{"arch": "resmlp", "model": "image classifier", "dataset": "abstract colour fields from 500 small random pattern networks", "train_examples": 203450, "image_size": 48, "crop_scale_min": 1, "horizontal_flip": false, "targets": ["generator"], "num_classes": 500, "norm": "rmsnorm", "norm_position": "pre", "activation": "gelu", "mlp_ratio": 2, "parallel_block": false, "inner_norm": false, "moe": "top_k", "num_experts": 8, "moe_every": 2, "expert_mlp_ratio": 0.25, "experts_per_token": 2, "shared_expert": false, "patch_size": [6, 6], "layers": 8, "width": 512, "mixing": "mixup", "label_smoothing": 0.2, "loss": "cross_entropy", "residual_init": "scaled_by_depth", "optimizer": "adamw", "lr": 0.0013, "beta1": 0.9, "beta2": 0.99, "eps": 1e-08, "grad_clip": 0.5, "gradient_centralization": true, "ema_decay": 0.999, "steps": 40000, "batch_size": 128, "epochs": 25.2, "lr_schedule": "cosine", "final_lr_fraction": 0.1, "warmup_steps": 4000, "weight_decay": 0.03}
Rows from block 3 of a small image classifier, named by matrix and row number. Rows with one number within an expert belong to one neuron, the router's apart. Each number is 128 + 24 x the weight over its row's rms, rounded and kept within 0 to 255. All counts start at 0. Numbers have three digits each.
Before each expert's rows are labels from the 100 images, of 14976, where the router gives the expert most weight on average: "responds to" is what is common among them. Only what is clearly more common there than usual is listed. The data: abstract colour fields from 500 small random pattern networks. In brackets: how many of the 100.
# router: router (model.blocks.3.mlp.router.weight, 8x512), inputs 399-455
# up: expert up (model.blocks.3.mlp.up, 8x128x512), inputs 399-455
# down: expert down (model.blocks.3.mlp.down, 8x512x128, transposed), outputs 399-455

# expert 2
responds to: mostly red (34); bright (32)
router.2:130037134126150165096151179124129151117139100156081124122129140179148149103130153076111111141128109186098094144153126140196130111081125133106140092124087141117144132128137
up.0:113126150156084122143096136123141132087116137154110137120126133126140163121069110130139166105089156132119128163155164141112127133187131127116118146124105127103118142120099
down.0:140107127113142128175120107121083109090080113165101102130128133141124115117150078083147089098112129148127074109129111115135103145135128113129116140126161107159183151137142
up.1:146181131127151101144106091133133133152132110129141103122131137093131132126097137118146094153092149129137140138147206125127125133152145122134110164090145129099096163097113
down.1:117037141098111145116115155131110136091137072146104079090098135176145144128116137104159093149128107190131140132135103083138096110118134141129104145137106123120156120141168
up.2:128120128101181144115146121139108143109083105148164106168136138144153103162098111099117142154128181116124148125109164125171124138120143142112127092110104134099105133124144
down.2:130080175130073115155119127125110090124099105095114097113109132168116134083110114111118082103128100134106084148140124107101095084079080103135097165146143148144126127126140
up.3:166137176093115127161083098130090135152146127129138084108117146121099119182152124147141133143126119105139144090131128136109119154101163133177158130132127167119117131101146
down.3:133066132122128156104118147152104107107143095159128077092119119185116148121128153112124128140113140172162129149170138109149146132128138157130107153163161127113134171129152

# expert 4
responds to: mostly red (74); smooth (54)
router.4:115167138139110092135142131125173164134126136105123140146136140186133123087082088090170182120151115057155105147184122100135131121122114091110109118112126118155141124140161
up.0:153132081118115080096127134083126170132139126103130075171130153120140158114147141159168091168118113152115113134117153106124106156157132174131159130131133111131118122098110
down.0:084111139166158129148126164164100161155129139164154090157130137123135144118131142152143144123108124137124117100118106115168077109126145144129110145103078122123085194098119
up.1:151122131144092097122153129112120072121141169113119133122147113118139139113112111138156116130120173165163117140127146076112125124156140146138141138113148111143104136112140
down.1:147134136117186132173146133095143111098056145161124101140148158093101138128135168103154167122128131130160153150137151162133109137147088142097132149137104105103124153115107
up.2:155121096144138095119163125104103118147113126102124117140121115109135153140123136140117066138114187146159117135081124140141132158123102089067109117137103113113146077123124
down.2:099118118094104146143136098130124073133134150161165136146126118118084134129131151089149137108141102139116123138127135106118149155111134121136172067160139130112167166125104
up.3:106138089182135162110100093133071116097097137145180150114156099115132099140158129120138135148140181126142110142113152117162109133111119133125189095152129111137118185110121
down.3:104102087161130101112132145143151103135103111124128132119112163192108132098109098120118148132114152075149127123125170149135130131098138085140156157113096116120086109116138

# expert 5
responds to: bright (73); smooth (70)
router.5:086119133099142123098118095125091124178154119105136130113115125108126102139141103136122131138129130150125155088111157123138123107145117130115154110122153127136117123162142
up.0:162146100189143127122128126138104116154133091140128130125095101097143169123094167125128123153088124138147147133160164122095134097093127155143093147073140144124104107127151
down.0:102085138081141172116118137130104109116139106134101118100144152138160085134123090135104147133153106186088141121122133135138090130108157123143162107135120155155074159170109
up.1:149144151129125130145141115115137120146120119141163075136130127125123137137083094094135127153110172126131187091132163129145128123126138123146126135090142088151086158144156
down.1:137113144129124090128156149181125127118113080127109136113133126141117139115184127149154130103129144141125152102138121118106119099152147128141126143135111171094173108122114
up.2:142132130127137131122136107119089118146141091124152097132107100127114155128128156143105091142114150120102176119140153117180129050127141103129112151082166108135154127130128
down.2:117113123133118117126123131112118170126101130133122135154137149100126136136117169156125160157079149175193130130148141151141126143113112156127098146141069148100151137105109
up.3:155174082131121116106138133129138128155101127145124114131116136107138167107083116174145108146093148136175149138156158119055128139137135122101137161116137129129136129109168
down.3:125136114098139145091128106132086111116144121115118121112141132123137074129129121116091111103150120144089120106114162129121087142133150111119172106129108134161092139147108

# expert 3
responds to: fine detail (73); bright (26)
router.3:177165156176078143168140141146118097123145128147109122094127137108116134153142125138147133079127105115116123160103104134110131128124146119148109152146105163146134147137147
up.0:136094117149114157139143126127115131115126128165183063155115103107159186147113118090184148139139127127133135107143101105177121119102133162130083127083109113146084130124135
down.0:133151038145157137157151144098120094144095136114076128119154135139114165133110112103133096153090135138150174110128136131108092136126150108077121158095129134101137134134130
up.1:106096091170136133090134162142110119085128101150149121139125118210159102095083151084090164118143100107152137102141155092153106129089119154135117114123096148109141123121143
down.1:161134111078131112122086138110157113107121112099155121092141149140164119119149128123101130115127089116164119119124130128175125096113160122145168073143159091133104114156121
up.2:084154110159114128094094154157134134099112181127120175095156104081177100131157156143063140106144111159135131135124132156136113157113130150140140153123118182126130147136122
down.2:143133115168145165131121102178134137145131145153113111142115101141103119060165118091192146160114111113122114080127157097097141133132087164148143132154108125130112161163147
up.3:119132132150140142118151106130139115145112112137167125154154098127129129121112148114153135158141125113161162103155115154153111117113126143098132139112199059107102145103166
down.3:176122126101088119158149137144118141139170103148115101102103130097110162133147125171159115079118135143114127138111132098105133122092171104156087166134109160155088122118126